A small audio captioner, trained from scratch.
Model: encoder norm layernorm, encoder num experts 16, encoder patch size [16, 8], encoder width 128, decoder layers 7, decoder activation gelu.
Rows from block 3 of the text decoder of a small audio captioner, named by matrix and row number. Rows with one number belong to one neuron. Each number is 128 + 24 x the weight over its row's rms, rounded and kept within 0 to 255. All counts start at 0. Numbers have three digits each.
After each neuron's rows are labels from the 100 texts, of 14976, where the neuron reaches its highest value: "fires on" is the input token at the peak. Only what is clearly more common there than usual is listed. The data: synthesised imitations of 52 everyday sounds, one a clip.
# fc1: MLP up (decoder.blocks.3.mlp.fc1.weight, 1536x256), inputs 172-255
# fc2: MLP down (decoder.blocks.3.mlp.fc2.weight, 256x1536, transposed), outputs 172-255

fc1.549:109145173118072097118126109121157130117139098107135169149106143139098118162130122134144100148108167167129150114192146106133140146114095117090097138144117158154120145137134138141096161090149096104106124137136111107120122113102078136136129118094155151122
fc2.549:140165150107120141123103113152120107132127163110126105123121136124150095127166126121142155141139101150169120098121109162074135166108154155142108131108072138130142116138088138119145122115180110105104175125134123160155136100097111177092120149104147098106
fires on: "e"; "i"

fc1.430:108125135144152124126138156056138118117138148148129167189173115131131137165129126137115103122137137141137135130123156118088113122098107086130111141107104119141117123102114092172138134167147150098129120119100085111138088152149124138117103147110078088127
fc2.430:102154145119115124108124126157107102109101112167133177141113158154110122129109140138100148174121148140129156089145093139098183114112133135138151141121124155177118121102143147097139171161097135152111127129097179148127080126170091159164125126113146148149
fires on: "p"; "s"

fc1.644:130144136145145124117114127094126143137128083216169123157121112098114142126092093150130104112140157147120142146144161087089109141186112135109130097156125175187138094162121164147084126112182134129115138126099139168134127125136148149140126088177112121136
fc2.644:124115121112140115116114151121139104117127135118138098147143120124107125135126168189101165146096131133106148116112096128141116089160141130139166110125097170103165120156114106195068132128137116137128122128126127091169127142132136135130157139124116130125
fires on: "v"

fc1.719:155107129104131142116126107135146166128141138138145146122142101124159115149098178136138073096113115118115119126152134163104139103168088144071139130103122080156103124136111148150106129126135121138137099131149138140115181134161152134098112108132091113058
fc2.719:127146151120131137107079143124111138119117167104103119114108134136088125152175134102103181168128099170110118140132116118096141133125100138131104124133112158102150132131113164135094119104127167124138150089106131095160119131147136150075113105124118109128
fires on: "e"

fc1.706:107139099141159104064095100097112101111133132130154147122162106122114129135137139150092144137143127082159145145128140183138135129118125110105168128123120111126094151157144114109103117152147156132149161155115112168160144176134135123124117116162120118129
fc2.706:108100097133107110132098138122101087158134184143128121112096117148106137139128127095173098149106145110102145139126102153165128127126134115151136104103118167151122121146157106145144129119137159148107140178136122125145111141122161150159121119110098158117
fires on: " "; "s"; "m"

fc1.767:137100089109118134127135121158124159121121116146148198179161104140114140116075184110115153129138113143162117101112139145142148115110140135111148121158128163108171137107159138105112173122082134179130095114170128105124137142128117131171153159120106119114
fc2.767:157094120104122118147160129153178143094139103122125130118119133095101129114148103143102087116135134121131111126120143168129116122116139085108122134137121152141127114107115114131134116163120136167133094099138141151080130143137148099171121140142155131169
fires on: "s"

fc1.673:089156134120120135131109132099155148152100111163109166132128118103185102122143127116117131076135154147118150140114126103101130108146126149132150113155097126066111152135135145132146161153137123181117151148140154125129106119090098111151124152154070078113
fc2.673:145139131163126110149126126129170137149134114107159164115136131083138134107152146171078118146128157129093136158100131121091159128109086115138093130138118171106112113169109092143115072138114175120087116110141139155129107097116068122077108130163153126112
fires on: "n"

fc1.640:123146152122145124109124109106167162138144156113195102131097098133111149113085157146086129110145140190124162156105120131125114129126098091134113140087096126100113107097133107140138180097172154113096156102129118099130129163083107136165130106105093119153
fc2.640:130098168142140095145133130143120135127122117184097098123096092133086083123113130119127120161122173105124169097137139095113131129090149125134170105126159107144157122115134106171118113100176130135125128153145133088134114148141125116104111088119094176134
fires on: "r"

fc1.598:147091149130149116126140142139140185111126099147131141160122125137148177108099140139144114162126095089128103139111123121160177156111101119120104145105097146103125141144163162109119093139134120126135175143139128143139123171089138142129152156105131132151
fc2.598:142105090089159125138156127144080125127183130117114118143130073112153118084095144145134106082144142130143130118136101133118127166082108092159155179090125109093137136150153095108121123103182131132176149099128140113132156119143131089111119127147171112132
fires on: "h"; " "

fc1.699:119164133169146098088115135108124122101156053128136110151142145089120135084146110138122124139099134127134152128138159103130128120129110111090099145111107102151079160124135130136115126148143117103136124086117104152116061155167113094122103123124131131126
fc2.699:103204185125160120086148146092086117085119113146116143157110159127145115104112133152136152176128167150140147148134091120124161137086147165143119140145167142148106141097126160106174166151129131136126164145084155136142056150164111132119142118108128140120
fires on: "g"; "s"; "p"

fc1.300:143097140091129144120128157156121141141150091118126138130108093127122103158133111139124111121142091145133167123165104135141139170116126155106132120112141095136125133137162166118122103133130117147114097123149123142096162105080129151110130110144098140110
fc2.300:144097096111131108144113149155173185178122084090151116106149133121123164171141111160151100106114106116118133145158088172123118170147119090132093151098149147126126147120160100119123095075177152122099180116144093124080098116106098148130129109131151124146
fires on: "g"

fc1.629:155112129147119111138147156132141123135141129134094145139121148137133129102117102139130177146123118155162122124139117142145168126121152114114157133194129114163184146128135127129120150082122111104118152167095166136108198147135128131118094176151121162077
fc2.629:118107138122134153109103127134124111159132147126131114160169114083147122132192132115091162089156099169139136131120152137101139148144060119097121109104120139147113113133119165131080141138162137124114135085110152103096141132112103144151117163155122100115
fires on: "a"

fc1.707:124108100138085132119131150149160135148137145146130139177114149076123144131116112154137150118162058155127104142097131104123109104108167134126175146113142129098122139148168143152124158069140156152141144108102156132125126113134100162135101153100096115110
fc2.707:154098144101120095140175116167111192142132109145114101085139133115116087119111118096122084147124116132180097073105148135166082134127114111138114166140152109109101102157143106159122106180132129128157094142127120151124125136114130106122149154158152117150
fires on: "h"

fc1.732:121106167152105141132111159104144111143132105091145143120152124120157074150135124130103136130129089136134114143171120138132085132151143204102091091134096096104136152142116138112104153115085166133100087107141104142100188082115153121097115115174139163111
fc2.732:108081143122101112125150137154166158156105108142170146112148117093132142176142124128134122127126107090144151154147108190085107140122152126097150108095154113121145130095123101104135145119140139130121146127147106106097122122097122131141123144123143169143
fires on: "g"

fc1.54:095107133115138109112160099157134175134143089109141129105098151074152185116131107137106131112097093127197156154094145072138095154103127124098151125160104083112139111111160081127116154126119113132130136145150104121133127146123143105128155092113145117140
fc2.54:130112118109132145133143139135200161163124123098149163103099113121149127140144097111152112100155132092119157129126172130124135158100121124157117107114105122131131131112141103151120147099160127165126122095150103118128167151083088136100093088137077173124
fires on: "a"; "z"

fc1.401:119098086145105140154125144168150138131154168189154148091092109130145159112069121119114117147128148168151119083128131104074166122117127153126154141098089115128126156115195143148089145098148148123090170153145117128126122093110162162141102124159125143132
fc2.401:163134126102093107130129137076131148112119132095117110111132115098120164115150164094124135158110081142088165110114125128145112124131089069102152133145080112118105113064130155109123103117132134121144121121154132108120133127132117097149175164128154161147
fires on: "e"; "n"; "r"

fc1.613:122138145110129110098139097073164123170133104174161150116098132081128105127177148143130115166112094164158146085095096167103123161160066124107164158139139126115136132111145145144123119108180150098116127124149137135120160095108130126091125163146109149135
fc2.613:152112104139111090150125149129133131168094153090139103178139127148130160138130142149145129155123101122062108183132104117122124126166143138127140125143124164109135140145147106117080092115121113130085134135120101106140109123089137174110126161087134136132
fires on: "t"; "f"

fc1.73:086129134141131145138149190169150160118095151146079182097138130128131147141165149137150138103137118105156144119096115122126114124093151115119143098117134138121146135133135150121136131110141128174128124044162136126097148084153119131119135095149098118157
fc2.73:102134143099160089122140134185134172125136126168100151093113150135149169115106124155083095129140112084111088157138130154123114109134121120106109102072112122147132089139140103141137110141137151150104121120140093087109122161141100169110136068150098128099
fires on: "s"

fc1.454:119092139109162142126113122128079094141174121152141165157132171097181177082099105139109126132092169116140111098097133100144135179181084114144160155124157113115137170188089131147152112105137094146146164106135128154132162124141137150109118069108106092103
fc2.454:129132093150121125107116125106126115162140108130113162103146123132142188118133106143153147081065115130121130159123134130133148142125133087144087168139126094165122128080131107127150176108119152113126118151129083118144168124111164164150102147139128129121
fires on: "v"

fc1.327:116156130109147168150161162150101119141124113138115119137118122129110143162144065107121142087131097143150130084133150145153115172153089156107103102143148149142123077080072119086104141106151124107148140143085146118107106117118121157111112153173116137115
fc2.327:123080145157155110118127127140129102132146146123160158171109092144109148119133184142120147094112137106158099159089140120144138140072131108132164128140119139170122106154212127099113137175137094139113170169138120116126136150102139126144128104108114111151
fires on: " "; "f"

fc1.383:143122142095112137137137082177139112153107094160093141168143103115131105133130119147157131115117127185176120142147170119135160180172104094121157128151095085118137140109158100119127140118108115121125114067134151125066125112100151096139088167115101121127
fc2.383:080123147106113115147100130122109115135127164121101084079141151139107108179121124116114095120086090086112110144129130155119151121166154108138146150113172153151130115154113108148115130064106121151131127185128129115146086108155163168096148109118111157125
fires on: "k"

fc1.97:110118141117157098145112105111135160109164125118129189136139116064136114177135112107130098115134123144100116125116134134111145129115131105108105133121156139079103112069137130153136147140087092141093174136117128113129124096098142171133141133143137119111
fc2.97:095136145098083098117119158140165130096124108129163113154105111092167147098112096127120122158173138144144111075093104134161139099126119150141138122151090089109092114100113133096154104149179159128143127140123136125140094153119157124169118146133104102127
fires on: "o"

fc1.675:144116146112129164108177118152172122118118143157151116142180076127144082154119130109147153122133154114193153111176146138101134138158113165103131114130122124137142128093102093160140123112162114165119133134117136139119076113110158166082136140146117138128
fc2.675:148128120117120137124109115126108087095142133092103147180137101078121148078133105182110108138160160164158132151114142136140120104109066111134163104116161088102109112135114147122178145144123085112136107092151098086143151124167129090120135120164122121118
fires on: "n"; "o"

fc1.209:105095115109113126117139139130151152155138134130081164163118107134097131154181145147155097128140102112121129122126113109087174144100150089094104145146111117147144109124197126142140134088159146092106104119148154100109125112104118138119143139078099147124
fc2.209:135113114128118139132134160157124108122122103106134091141118132122142125148124144143139135118080119120094115194147120130110192159159130122114098135151140155129127125107111145148136084073131144153134179118144125173140135110086164194158131119104115149106
fires on: "p"; "l"

fc1.566:135132118121129127136152120120174130158133100101167125085112145125152129123133159154199104094123125102102080123138143096132137151123158123109126147161139113107114102114147127128097128112121159165094119161140119153147095146140153124140151188114092140116
fc2.566:118134146084127102132134132091111096104115128122132098175100152067123112145107109130165131171137156121137121146111106138137120121127145115128138128192133131121080169113122122135161087136180136120096128130109104134167095174111130152160132124091102080124
fires on: "a"; "o"

fc1.83:134131154128127163100111127132148146095155095176159143103166141119141053100089166153101139117181151116133126104154124101119153098128128098094138143112113109118124141124157115141132108139129133140127134135076112171102148113102130114157120126097097105127
fc2.83:155124130123108137107096098097152155097120127140126137104107127155085132118088104141106131116155150124116130118102170098146157153145093137104128144104156161132125098129128168117152142145124176102128134118113150162150137105104116123139162143166115136114
fires on: "k"

fc1.668:114127141129145114144132139148121115163131080095141136125125087067159092170098122141139124136104115145160153135135114164158153148099074118127154144123119078086114134101162119093109124140164122166091151138114126124097124124131114115120166135127135120114
fc2.668:137091141129142119129089143159140121198090170113128133110115118117100149176111108129136112132098132110127116145100180145129126124144148118165088140122150167119151165170153141103076121134141147104094152098125121120148131113097148144139090086142126075131
fires on: "e"

fc1.317:152100168156113097139112110138117147119138100186126112101136128118138174111122091142085102111145125123142120079102155131103170116144104165119137113126115132104116160144115157103141119133153182129098109155128133195134129175094138136103117142124122125149
fc2.317:140090131093120113164096144172087155100133124161126117144171102108165089096121117137118148128133115131145108113153144156098136131148113112125129112111139092116139118120091126116141102118118147124142138110124125119121136124136126144111139155142178134159
fires on: "w"

fc1.253:125107164123199103153114113158112123121134109138138145122115159111126116135064111170086123169139147150143148126129157107181145143168088152147094123111122121096102159150121146166123139121091157110145107130133137146129155135139095164117145110172101120097
fc2.253:111096160137088139091149114134121136147145114128121154088114144131113128186113109118178129103141109108114133093096133130153130126132178064136112165123148179117123119123162048139137120118135139140104102137125109138205111120129100154144172135131137091163
fires on: "r"; " "; "m"

fc1.628:132132095146142154088142111113158137161136080130097127113149097120132139140154129132126158111098153113161189124166146102133153120098152155147123127138098091061123132131146089161126145149119116158085135122148149174113132085100104099093132126120092169138
fc2.628:151122076160151160121151125147126061136149150068107175168123113161123109170123173145118126162116128118142148118100102155151151105092133106115124131113123123094147101159131096116179138125111132106100142108144153146111114111107107171151099112164108134112
fires on: "o"; "h"

fc1.121:114153147136142160120143120129149093129140134155132114166120127147133085165073140157105110116158131100124126126137128120101146172151136134098155107127101110134134150126118109124139109136159142128075133128087122185128158131090119149112110151094105152127
fc2.121:120126135119125124142140128147140106109107142121118102150140124129115107136112122135146151131110127135139105134117136124144101147162073170139148093117170144126099086159107153174114134159096154114133056175141120122173133150130155121111120154158093132106
fires on: "w"

fc1.2:126096111126132144115141104103156137104151104161122101098089132120142152088134144145099104185134088155101115132102151122132138095122102131148125129144115129124143109107179128116110091152116109123107122142149115118140185162133096146113149141137131108157
fc2.2:134121107111103131128157120143146169121172111106104093128086124116115133111171140084105133127122108141122125096094132149063118113108129152123131109161082124138156120179150154111146119122156152148112117117146115139121140134115175152133109137130102143140
fires on: "r"

fc1.618:116157132156118132110166141115074142148121101180169161130168149125152107123128141098114121070182154147165110122145137180127133145129137113082141100109104122115120072111103115134185143142139105177126152110084152135140103150110076136093161155123114157102
fc2.618:129115133124138107144097125082135140164139107113147135136115111087126171135139128084121160121102123163118112126084115138106121139132098125108114149116099140117121108112147163128101158143114117106119130126144127093153163107144120137132166106135120138183
fires on: " "

fc1.129:097104170156107111116132131159148158144135122169116126108133128161123168140079179105112125152130087072158158115107158095135127159134107122117115155111128164132114142124113090099132105119137129163103158062132147140128078129084139146140104126155121118095
fc2.129:163186113111101108084126138148095149101132140122166161120097173141143125106174159136144117146162131125141138120105063146115137113129145106141142146142158136136148109125124114138155171124117127173091108139132121165170101138111116111104123132135159172181
fires on: "r"

fc1.202:083131133126110168096157131106145078110138097139116136085160147108158122130154122153102141135096153123126139100113109097101173134150109136157151130127146110125176147166157078115152115121156188128182131139137096141148138098139140150150133150153090143119
fc2.202:123132133167137084143122111121100112157140122139173165083114103182105118116112157175104122114112079109153132086105146125153126122126141113130139138096104136164075129120124097096168155142086102168103118176138155131108114184101144133100119128111137133140
fires on: "t"

fc1.74:106110131184142103123163068112137108147127107126097118131163099112168158112129120131135149137137145128139126127072130139143139115140113100075157105120105182143120152054111130125144149140095137172136152063143161123107135092099128181179170149167136130131
fc2.74:148120114149084129164111140148149185089137123132123124075129186112139147101177127152079109114120118127143168105123148109121125099145154150129128109113113118152102163095093123157143112127097152151125098120111160100127130137117163080131087131144132158159
fires on: "a"; "s"; "l"

fc1.376:112141133160100133123166100161126149098101153099116145122111100127122123147106123135115138132148151156160121149120081139083121120136081116089141105202117123100116144088104173123106119168122130145144124122124129161089140063125094125145123126097096110098
fc2.376:134125165121094122138119129159139142113159139116131119113140151111146163098154134172118133075124074120189135109146120098156142158162148148100125136111136133126128130160159151121121172144117127107123152112141151125114105154142196084129156153170150113103
fires on: "o"; "s"

fc1.703:136104092157112121130126119164094115136169121157149111108137137140138158128167123141111125132140126118139139147128134146166153130068137186106140084138117119112109119169144154099111126119101148122140146136158139158086152162190129125151122119119108122158
fc2.703:135130097117197108170121157161116175125107082138177109136126138138158111072173160140116127129128149077111131110119122128109137125156128115139100113120093114130145081159092123153108097133123137159124135113134132116131103157105156135103123125177143146123
fires on: "h"; ","; "w"

fc1.358:162135119137139141144170106123111129145123119174138162126100141061148142115145126114152119126132103120146111125150147112155134136125158085143174107117102137113153158096111123135114135122157112127101157084099130121099130125083168113137120143110134128121
fc2.358:132119174102120119131162145157172135115096119151174106150107139110084132103148130127125128115121142145148176078128128100135095098107105147130144116148128129125081131131129110147132094182117122141108082164133165136160103153095124086124091139149150134129
fires on: "h"

fc1.739:138070136142104049126135109134179102073116141126118171088125124134167115120102113195131156148148075112120102138093128144122178125131140155096146101156114100096170103137147132108098119097145145159140112116120123105138159174119128153132143147112124164106
fc2.739:158125148098098154127131117105119147166096139098126134158137093079121124148159151153106096080137122139143118124136151131102134164092104134129155151144131101120192139125137137119096131126162154117131122110142126126097136100084156110120124160143161164142
fires on: "o"

fc1.409:110140162112114156139117101156131155118102104135088099100091111100128092155143094121154119129142111132111174122126141144129138179130114123124118138149086142132123147104155122123107156150154146146128151095159147178094155096116114170117069134105117138121
fc2.409:123113112118153090119096148138119113146111164118121137121108136183100147140130129123128145124096120111130064122099110120149108121106140155187138155121183167145092109146105155179099156118130151118142134146127128128125140125116151124134129110136103124131
fires on: "o"

fc1.453:120115116120114136071139095128149155093126138170156146119134138094135149130114127158098169140119107111115131082148176178145153116127140156108128143134097140121147147132094139164095112134126136119135131118102127153095190096130139119121143145146139107099
fc2.453:157139094107123125130099129143124178094155115096093135148134121099119197131181146167126111101129108159135132116111124116135146112101154120144129135083091121124153085137151137132136130144133116135143130131132127108148145084113121073134156156134147160138
fires on: "o"

fc1.683:123150120151128155126147144115116161094099106156137158115136115121172084138144101169134105112157133144122118128093138116135112152127138084053154120118157162119110099153119093133129108122128158130179128085167147080117088106177118115119148139131115150148
fc2.683:146076143110137137118088114095155133101099111159142145095124118109132100120107129111106113164132129147104149112144088111126135126139119133109146112140156132128146146113092130134062133092113134107161139123086142103119135127152133089134137116133149181135
fires on: "t"; "o"

fc1.507:084129126116155124128159093132091116132154094126104135165134098085144153125091141080108176146141093152147122111106143163129127144087100156130159155141120107132136129116125155143074122141103128116156131144114120131172117143125091177094132084125110142117
fc2.507:167132103112137151120144106143160118135122096130113137127144136092114146116141086132124152132155118129164090103132151115121130175131081097148066156118125152119117098087124078158112134128148120089120118093170101176124137083114138149102131172170130122137
fires on: "n"

fc1.200:140123139153137150108132110128163075117136110162095091133115109108188116138141132082152109103124105136143096101088112137092165163130079099115151133125152145087140194082118106144131126141161140157163152129113137115122181101130169136131093089114130139154
fc2.200:149122108128100142101089162105149121094114136115124124172139103090153127113121113142139147121111171138093087161140138142128104132111142124118118145166160146159095140102091150133131127136130131065182148103097116128149134109126171172136117109164119107107
fires on: "n"

fc1.46:119122182152170138114146125140145131146113117110142143146134098077151068121097095136142125135143134114185124106167139089115134117140161138136138102144125120146163109089184126143095119110112114134111148107113142107136109088104135120126139119138124128109
fc2.46:103145164116099086116180112143107137129102117149175122128125168132098103086133161128149126174141151135153170106115127090143133112111141123128159101131131127118134141149155128132134147160163124095099083172113106123158081130102109111158143150137160122177
fires on: "e"

fc1.334:128088182183144131132147156104143126107077128150101116093095145083156122138123131111096132131142106163128132131098104122138127118093188097113164130166119155102105147107163139183098115115154104146165182113148157100105111066134143122161151147107099074101
fc2.334:096111111129115140095144133154142130116124124195112155120146124107094090112104130150139109173114166120117162125150127129123111084102111126151120119109137120093148151101161152147159147102104147127113092124125100125148102125146104104131123133099098156139
fires on: "e"

fc1.117:132116140145087135110121124098112118112179105137112121142146090106121165138148160162129175086127105109111128148094103143125118169126135073122098155127120166141175157126178119098123136092102145106146196128213166151132151100110146127119161108118114136129
fc2.117:118095109127131131098133123153137105150144102154176168132141089125163102142151158139167116100145119087124077125124136159141146154134134135152163116122141122144125122114136099096132170119098168187112125099156121170088101160101150171150118156116136117131
fires on: "s"

fc1.562:142129118151126160104139127121151083151140124155129126117159145169133105160143146169111087126158123077132134136159115149120149149125144134095146160100079134129140158141150122126133125103145119129145160111098131115109132126158091147089104139112064149106
fc2.562:146115141163143139100104114095133074148145104108136135155144132114162131140114148083159144088115143138134116159142113158171159131072126109084107127120151106144106122106093171134156122083121110119146150158131135102117141099134108158180095121126106153113
fires on: "c"

fc1.477:156116142128121168150092135138142119135113129140130144175118139116161142150113139138105171145094122142145139089146162122149171180081110136086136117113103177133181139174162121145110061137070166126131179108143130169129143148133144118121133123118133146108
fc2.477:082137112130162141140160123146112169108100126117169131111148130160132102108145109124095115109137137132046136116116147129136168085094116121152111105093099124148111140098122088130134126138061122152159140117117144122110133147155159143126115126112130103118
fires on: "h"; "b"

fc1.20:149115131191162112137074054141116124096105139140111136144104139147128138144162166130109129138091112110135127114135124193122152171126183105112102115116112070126146166130130141159117129111121133099117145110135116137117124152102112108165124133119096107116
fc2.20:122114142110124115120153121153116166137120120133141105137131137103103125063081154185077098153098145140160132122147134086151112164109095148132150158135168106077103112124124156113108106171106141113145089112110098191126102132117136128074170108095129139173
fires on: "h"

fc1.10:153144118077163201177182091110115098139138102115130109123165092120155116167135110154118142090141154128170132105133125095121107132106130106063113129133145150112145113083119135085098169131171142149139139100114098150098109125149115131166119102189083096162
fc2.10:101139129155149129126127129168131098140160123129157149122165101122127140152143102125118129098113152124118090164078108119144101121124117140175134178125147155110148088100132086162179142146122119131127155147128082092164106146114132131130136109133123122111
fires on: "t"

fc1.293:128112158134142129126140130134145122117107101177136205157094162158124125119158102163077128114121147097124144193138115097137165156145100145087184085141142121103112149123136083148109104112099120128093105116177176176153129132127113120111140121145109121056
fc2.293:128139116127147113176133132155140129132095132102132119126129117112114116132102141199102125123120158134117119147124177070126153103106104158090113179164203119079146110155116120156116113123079151132122068116118126140136134138120144144079125093151063140094
fires on: "l"; "m"

fc1.606:162148135111159121137172138122181115109142115158115157102149155145111108111094097122153117147146168116156122059160140120094125137112113149124117162098103085090150179100128144127106135130102120154173113130130141175116105160110135126148122119127104114138
fc2.606:140124130138177075147137136148108125099117114106131109131125162099099114128174132162100109156129146116117158104130160084141164104107113087115184117103131134113133134114136105131092095148167137136109149155139152134145110142103141140136138114119131087138
fires on: "t"; "r"; "g"

fc1.215:137108142134117149142128136111133138107117154123091133112165157139131102158112138098126082120116122134127132124159125129133122132196179132090130154118125098127106125123138129097076173145136128121172160110172147135141114136107130157146119138114123144096
fc2.215:169111111103146151120108151080125145177137112094140143110112158153141126141130139096135131102080098126109094154100120127102126145164127118105133145125144160132142145116100122115072157134146127121136145142132089150138156097107093108119134107134139172099
fires on: "c"

fc1.498:167119173172112117134130137141155150169134132158090160118144193112123150147121158123138089146130086141110155073145178105125120152119142161112125104117136127133138152104100134115112150123117147159144114062106140119169137128123124111155161152154133084120
fc2.498:105118090124139118142163147083133134128114118092133101106133156128163143150116109133105164142139112170131126086126132114118119117125148110123159150130078110153115113110127130135167129133142132093150130158076149132140147133128150161126122168080135097121
fires on: "g"; "h"

fc1.643:117126158144117122108117126126108137123139085161145158143160170121125100152141140183117119104048109101120111110115110104129128132129093145125132145159094149106138142117134095116133068133155116131113149082138131154104138135125120098080157147136112174159
fc2.643:127157151124143097147114101148053147175101147125159107131127133114164096129120131157120076100076114141177095053145159098154118094137123129138145165138171106127121171150098113149097148113079121164140103175073157170150128132148150096098122125108134118155
fires on: "p"; "g"; "s"

fc1.364:175111167096123130165136140142115165184115098127105142137120126120156113107143100108117147129134085123101157120135157128147117140160095098120078131103084120130139117114149130111133139091134166106107099105148149154126113093122136156122093144123123121134
fc2.364:099118118103122146141113136147149101131135215160119122137076111130143112125134180091100130129107179130112124142097117095099118106164142151174159120138125165171158116160133161184124148080120133144126108188132120135155119084124143143106116133135078167107
fires on: "g"; "o"

fc1.110:195107104174138105145097095097130104103151144162067189142153149109137149127123165173110170131153106092114081101128101126112130163155133116121181129117123124131146135164144117129128134107132115167120114084158131130125157121113108119134134179109119116102
fc2.110:098118108147088164140159179131141103137120140104111091129146124097118133160106116113158122112133100118137141161159119116084166146166116097129117137124104107118110121085120121106123118106174186115128184113111140121139135085086141126150095133102135128108
fires on: "l"; "t"

fc1.691:086160127090157138129157152180113084112154104156170158157154172119114140095138131144119129129155126151119131113143141100130146114123115140097129112113154116133139171104118151136088139146149123112143087111127102163130127118177094116130133085118100125081
fc2.691:113150130149134104186124123091141114083107138073088112110111153105116128117134112151118124098107136155102128144157184120135129120130126101060141156165160135140196144107142142126105119133127119085133108128099142101121112143157140097136132105125135121143
fires on: "v"; "b"

fc1.146:153174144118118123102106140106102109152131093132150120141136110156139097090188110128146101117112163078170132111180130144085125115106142128110127129140133135128136106106149128142135162140137094155119113135126148153140129144077160113160157166134130156097
fc2.146:142160149099154181073096116108111133121138083107133140152087121119132157091168136109141126124136168178132129176131157110154144113128120133128141107162090134162089168126111180182164147102141102124100137147119098104125092113119125117117155148134166124095
fires on: "e"

fc1.612:087132141123111152081107158129108130099134094119113109122132108116169161132130139106119157085103125127137143118101124093127130090114151128081119077115123131142156153105107132148102174157097104154114125111151126178133126132116179138183109138142116159149
fc2.612:111087123149125120136130134135115146100110101097161156114106147127177126150159166129100077126135109087135181117134105142120148106101100119109155097116146111152133150101139097125125073108126153135121098137168113052120109168108128139146083126135153130115
fires on: "h"; "k"; "z"

fc1.345:124139099125077119120142125081126150182105150127142105108165130115175103167089136134071175115134091129108110105090147109100131127113116134136144152122100135129100129112084116087138080074112125189164130117155105132137136110118136182140154122124142138142
fc2.345:098118165124119068117123141063152112095117127096138148168083135118121113124109137146128147133150119141137113095105113100139112112147153102111170123170127145168106133125141106106145117163113112097128118157094161141151093147135162127129152151100189091137
fires on: "n"